Rows from block 4 of a small CTC audio transcriber, named by matrix and row number. Rows with one number belong to one neuron. Each number is 500 + 40 x the weight over its row's rms, rounded and kept within 0 to 999. All counts start at 0. Numbers have three digits each. After the name is the row's rms in percent of the matrix's.
After each neuron's rows are labels from the 100 clips, of 14976, where the neuron reaches its highest value: "top examples" is what is common among them; "peak on" is the class under the peak. Only what is clearly more common there than usual is listed. The data: melodies that start on their tonic, played by one synthesised instrument.
# fc1: MLP up (model.blocks.4.mlp.fc1.weight, 768x192), inputs 0-191
# fc2: MLP down (model.blocks.4.mlp.fc2.weight, 192x768, transposed), outputs 0-191

fc1.331 091:516481507584462514564496527462486443486420465496530439486483487482523511443501533507478550529515451506507570502480518528483464513546492461590517531473530449619527597526505497482402424464504438511422502472561428507503481506523526481479523583469510506510464494435545505477514513456469492517431518421517555556515479508426465509476451555495546506476439494577528534449549538510556545473467483481504506507519587426510421444471499441540475502468533526483538462466514520547473537527562538519483517526481454414455479413456465425539504550495520470512466516518481528494543465479473466464
fc2.331 102:456451458475487496490393577591485529572531532511486535509559508582525522514529543517501508495493509465488497480489537445499535436421484552475518523489519556499530517573465527507512518552491586483479500477491534419558567532542440547540522527446483514549486457517521495466521528521453493474537478521478475444459488509462450521549454510500533459541497414416476528546461455517483466508497522520544559554476517383449565511466512455460544438517505477533457509442467557460545486602434450471486464462478533545511476559471507545544500495454528435502479497442544485531460507467497525595
top examples: the note C#; tonic: C#; saw pad
peak on: C#4

fc1.632 106:484489475435465495555519489498494460545462555573498555408496457597472417544553515570504510541524427502532492483405562457533505516473503501506478531505541452575458480464472541594433491450505496481483489415554501526614436514571553590549502459503523482484587521402556494466489527425455525536441447486525538497488418526498546526567441459512541503506503487507540482486548502494519513564455482490481485536547516509501447504494450490520510489552496435500497482507439522503512490464517504470580503510506536457520465527504525519521480482408479445477504534486519511557482481496486490551
fc2.632 097:447513499479524519423462441504509463499495510531462503578523540484469527543547473440570504511459474476505442476543517435491508554470457522542507432512487596464475438476523466470491500518482506458560550496433510528526563489509565568606539455457497490458557426525532498442468483579482490518538424499512481472437530493518483500534463478551480504480499492441457497526506423470459472532534528482513474479527500582519519435443482521451537521528476441490495521469449387522493509475564454524535496491382461540484538553543520586493559467490490509549467496573586462464520487517503489560
top examples: reverberation; staccato
peak on: no note

fc1.431 098:453526466494452511490499495499417521462538567596532558404505450569456445514595520506522482530519424510482552502450526483525458494473512552500506529507561497529432456536494517545448495481519469446509450509538516515618415499632531500553471463516494510515537515476504449516517503482391438581489427500506476524485446505489519465525463538504473442500561501525592500528517532544524459554469524619504493542480535529532449498448441528470490461560513507466491505532432563507487442520510498485495476577495534480501476510512503504524491498472491472500500571483485530546511503472507543564
fc2.431 093:540518534483517526468403498507521489532475514558499493598450530582477471560488444464523543495549531498525481493504507412508478480513421534519504488511504488511563453465531463446489519442461456479516537513485500574521568546511503514552597473490490475483470438492554543451422538562489466558503495465566484476469509585467453572544466466489511558509467462501454456501516447482502398513462457465503514543584520582552500487446443477493541469527467455483451471514492466577577460498594447496519500541460492545458466505494450489479519494459518543497511460543517490442488435525480459583
top examples: reverberation; staccato
peak on: no note

fc1.314 095:505479462490611578541567496460547580510536461493504528514453604436445515538468448551519526567491510461485489499530455489500518561483514562531488551424425554451506471483490463513538456435406493507479521512455528551536532450492473522488432420507437417534569580501528526520553501504508588510523498454500480493474530411512515508539516511547432458529499538493485467503498582477544542558523503497459521455480481509528517461557539541499497427485515516477519551483497479522491531497501535470467488487490452523474472525516490537511492501511488481515416473533490443447365422513502464501
fc2.314 105:492521534479459465548484508530420419517492569491475420500489449594460488448541498457523491498598467516507522546463556568519500503478546411533474510507464459501546573411539504508508524510486494491516446497598497476548476536477494473530492538511529509477485485473466513526480552512490334510497429553485474521494425529451494534474449520516501507502487515497593501491471512518520480468501463536543477542510426522551446629452477492521530522607483573503527528520537558472467465526469482519560500534546548483502515459488446483459513531547453424521524509444471514503517495533521497483
top examples: the note G#; the note D#; staccato; tonic: G#
peak on: G#5

fc1.323 092:500541454524584507473501413488478510563443461463524460646471510460494479518457500516536478552459493473501500513489461500552482447578486480522529504536464456457502515469491455510559505499525430559443514441498486475551440511453482415467502491495467464527486486594458501539554554509486455494545560486438485414487498450469557512461484516474510477510492484521521521497493601439492560514527506486476442481455462501463460467551581474583512465451504494504498522520510465518435476501539593535427520558438541459484564456518498517476502569544527531518531505563523579477525517525500582458
fc2.323 084:541511533497514483495477548540534492532479544479535511427494534536508480451476468479594493522514504533581542493524495581503451535487452515517491574457450496482512518434526600497492519490480529423539513509488545474473490468480623513485475474512485517455452499428519525493499468434486490512545488482469529509405492519477476451518455476555492510383463451478502532536430465431506477402434528498564518429553490499539503497500450460454525603537445466505576509536545520536537483457587531500565528463498510468595519466495506541472534470456532493514456512529401483534459514522493515516
top examples: the note F; bass guitar-like
peak on: F2

fc1.596 103:545480513536519516489542436552442585568523490435509466608530516450405564471539463535478494489495496431437567496464531533534538507470506487500452472531494555549505532576441471482511512478440444549484490519530535505491553517502513494545534468518433499535500457517552516493529502572534583535512534489498525515487521466455470493528512566529432480613578517498507486537500562459518525568481485443451492430510524473446425504544573543469425470461528439477448483484572506523502586469527508518493484502549537505458524429526522555488499480506500547477483507465471509437515455488467443424
fc2.596 095:510432494503435515447531584494511471416508576562488449421585501577459575427546466396536528491475561489490470487519461433478532519448478501502532512486539529576479464479538519533478599473475548537504509591503538537540443477459421514491551539491531457562491514470532559439468518488504497503540477518479496497515488561503532477509505548450490483553443464465484545460470410573556542499462445526512557503526498477449543540510427459480515474528500598478498510453511486494472480510554510442501456502493537556531486491510515456487485501530454463422491485503464437435506501505549472490
top examples: the note G#; tonic: G#
peak on: no note

fc1.516 106:475472474495450532489500460510431464483523500508490534504466445493433482548564510470532534578512421507492494462462479523482513536452522519540460519562524504504481499531455427534514481520489473427523505435546447516559543482559554526583542484473483496559583486503529428478509469512507481516474499436514568557490518503469472511500415573536433541559537540512538484493508523469446554519462377536499485410521610538465453512474531574502408450514510511496450519487442584560484552467538437504448547581474537484488449511519499452530541467489503505475475549531507479486460435475510495500
fc2.516 097:474480457461510441443565455546531461499564497495480536492508501423489542524493466453515517543500509532570497496506491435475512535504555425483538434436531428475623483497506498518422528498454498483477597521497464523525460472526469406502506503476488500508483498564556484618498539516557567467486440436447512565540501542511503509437557477521470490524563521433521491498424455422490459535447471517529467535566521559535555526500545468589481486530534552558488493456496474545497477531575484466442490505508503524501460462481500542468518450490501473506491417507540468512547433549473475520
top examples: the note G#; reverberation
peak on: no note

fc1.590 088:536465507505519521503511495513409498539471516516525445567515497529501422461524499495525493515466464468488594485452470476477504455535451461486517571483495456558489526528534480496453458462575438489500464483455526510552474416536506539509484492470599466508473463515440482467530520464416483583554493537467479433561471463399470517523453548525540505457481472485589537549503499563490503465513531490546500419419518480495419470498506472500522483491473511481516552563553499544467503524535538548511535587499564377442537434517514481483539557509506559484484578499484574504507569484484518486
fc2.590 062:553519474425524451560434465517504522568477457586484539516516572578505495513478553468570501526477512531497515486514564471484482518533508538531503512429586495481517628523513526443495488501509509483429533474439499510525461455461484561443528509486495561540457502508490468507537552449519464470496516479554446477466543536498479570457465493504515537490503449559465553542484406418493474533453510500487584480489476486513501469566536412527490502447552369541450476481473493591472468465578503510504525433503501459472468460474503547484502497443494509474495556530483483451435540517471509557
top examples: the note F; reverberation; white noise; tonic: F
peak on: F5

fc1.152 125:440534443444498514483506481440460500467525536621495602405507471538453468563520489556562477503482482517487521531506542450557516533495506516477506495485470486490418443462523554543474522509476553433490495500442538544520493519611560542582469468495484492476503518492511431481494482469453506575472431499486500491497439503515581453500437466458448476481518539500583508526519517485484449491443564557522487505517517537463462497470474510487536543574481473537447548529482528500505454508546520482481474556510516477475468585456519432490504484412359526518562495484539548508456469493527509530
fc2.152 154:576484538503409519504416551566429506506467505471541470517531468612544514448437529472493513478549487527513461464461530533453469438479489518494447546460557544548514512553501522482536487420467538477557470538552538405487514532515493586448508555468521564563472455428526534508514520498509449496554521554523520528451490519453450527513467483500571507485506437492478503494450442491517505445530495489556517549507484488489519616504528456460478449471475485470472463536498530481596502501455479503551498435528511546537480454398463526493462508476532454457544493433456471582464523521452503511
top examples: reverberation
peak on: no note

fc1.517 083:450436449503480520458530442541495497486542543577540547505569457514477501531483515535561482556494460504438504465543402509496506499516475508496553558526456509421515545536595531562522505508497464439515490523497567515516468428546507504560457498592478390500513502485504435513602452487494499551584508443481516500487462491462464588485495511469483467420517498450530553552510543496471512467467509492501495396491496484467445475496529505507471537507541510485481531534542429474518455526559536446509591550554525433496505492473476428510475503486476588497454532523422532488531489494462483443
fc2.517 066:607516498501510502615539496447520572527482460429528531474421493513484465434461465460555509451512518480497505525401512538529464500562489530509492544458539503507501433457523530436504415399497423443498482538474466494476527550533491527469464487524533597524504463475492519597485527492466504476535469476525469516448511508463498428452543478469519530471546525548497476456534519429529483489477547489466519577474485531553476534528532500479556531481504482442516429552519511511549507462530499442452544447574510504457459424556435589476457476529435518548525504500515444491532515540489541508
top examples: the note F
peak on: F5; F4

fc1.564 100:487498499466509637530561522458470512502514470503510425513480580477485507510518463491531531484489490466461509465502559471429514541461524547530508486451547490539428456447518463547514480502515515527440455495522504550545488541457504508484507530476547546619486488469524535513475606505436521483522518436459351517544481467511550482467508549480415443573470486572525531421520521444521497524518542543503492457502464505467429465495463450507446470516449516511514518485489538557463494485515509478438459506468514428482463488466548468483535493483486480507491495603519476399523463398518509493
fc2.564 112:541445466510494515455512480535476452515461510494506568488469486515494539561491482507454539533519519508561523538502543494569486485538492519528506516505454536467584559482462514475476530467454457501506587477517509514535466462522533460505448464466424504456550523534562514522502460503550554518434461478495555494493434448436444539540447445508563524460541510453497476584499464517549510537485475436490529513531537477544580546486576497555500560532491428489464454508502461475494550544518441558496544500473468580489485552503491528539406472504556532468530451442424438536436430585393511447
top examples: the note G#; tonic: G#; bass guitar-like
peak on: G#2

fc1.698 081:474502487509499481500494493526456409521491444518533438474547545524474461561535547557559520551441478438488546543483507472513474483516467513555428531479480539491491463515529557512557450516479460466466433451564446511574447469549532536585475489467483450480559528488562460533609522485456489535503514465447533499508504445494533492491473525552531473441480513470517562479554611485455560545453473488527488429462550476472478456559507513518534510524445548577459483512484459528445464486566484517481506512451438443415514543534460464570453496423505577513455505509567492493483532455515486460
fc2.698 045:430508465482479462586561492507442488460527494493514560472399531492550513523506465459489488544507515417544485500515549373546506538563485502453495501465530523503462460484480490494566526524500495502512518526486588542569524495511553482553468447517491487465485519579526491508466497534511474446487389484471525436506549391491462562523572455496535513477511473566455506516533422502494503480515492510457581606495510552505554519492538514508464460510499441567456471528483458512548492442578525419518529530521516515436504471522518447543479432438472476466532509512501476489409506511515512558
top examples: the note F
peak on: no note

fc1.767 107:530527427522537562539503454469407540451468554488500503495549566511478485503554512536586490533492492425446483468466441487554493482476479522500466520508534492498382517519509499514512438489509449463553496506431483490510519477560547511506435483529447474514531502599477401461503496569455464518505535540523474452596505405523491514572477561500495488515492538456501525431503498505431449482452518497487586512494459550479491573502592519538481542487502491567446572568485507481490485455496484538487496543536496482464436509528507472501452461507401546493592495520465510464488504498563466452
fc2.767 112:491476547500455511441560504486523461458447482467481460571502492424547494535544507479480518566520501462558472472522475439482520473488533562529503445587502552503522466524402442526543520561500450541434585439504488434518484459462472560472563520410486454531560524500541490403469416479527493452522529485560462453477511473517524514592459536577495524516453472496440488508536465547494536538481477503492486487521495479449531400522466498488465437474498441441486480509477503524482511475568473526575468496471458512543556542595536485534513507573529493483494490581543452492544503494488453512
top examples: reverberation; bowed string-like
peak on: no note

fc1.606 117:506493493522479588475525471454530495548528464525543576494542538541492513587509510490521534497506573430502481538440511501544466523500450600539468492470463606424492452420493501465524457460410506521528531492496543583474526529496547516595410485500427496473578466513574532510518478538446488571480438485495521497534573529541520462541461489482517555480516573502465445505523531432448490510454493463479511506531545504509534555566495504473518465527438451480434454511462461523490477436514503451485543472459481561496470545526496530494529450424469528456477463491514467493440456509475433460
fc2.606 116:477515494486479438510565526474401485461482582503493455493497475498509483505575531458484474462520435532439544455491484550490487461484548342487516511489506462542412520497571509531536567522570451499491458535577524531593403461444491480511522491529586501502502516479404432492489537444500453489476470544478478486547452523510487549493483589480477444475479513530589506497485488499555479532510508544554448473479482517493431541524458534557481532503502533511545548505498518430451486463445521528563492582492498439493512464498519466522544485505475483495484578526511547476517538516568542481
top examples: the note G#; trumpet-like; tonic: G#
peak on: no note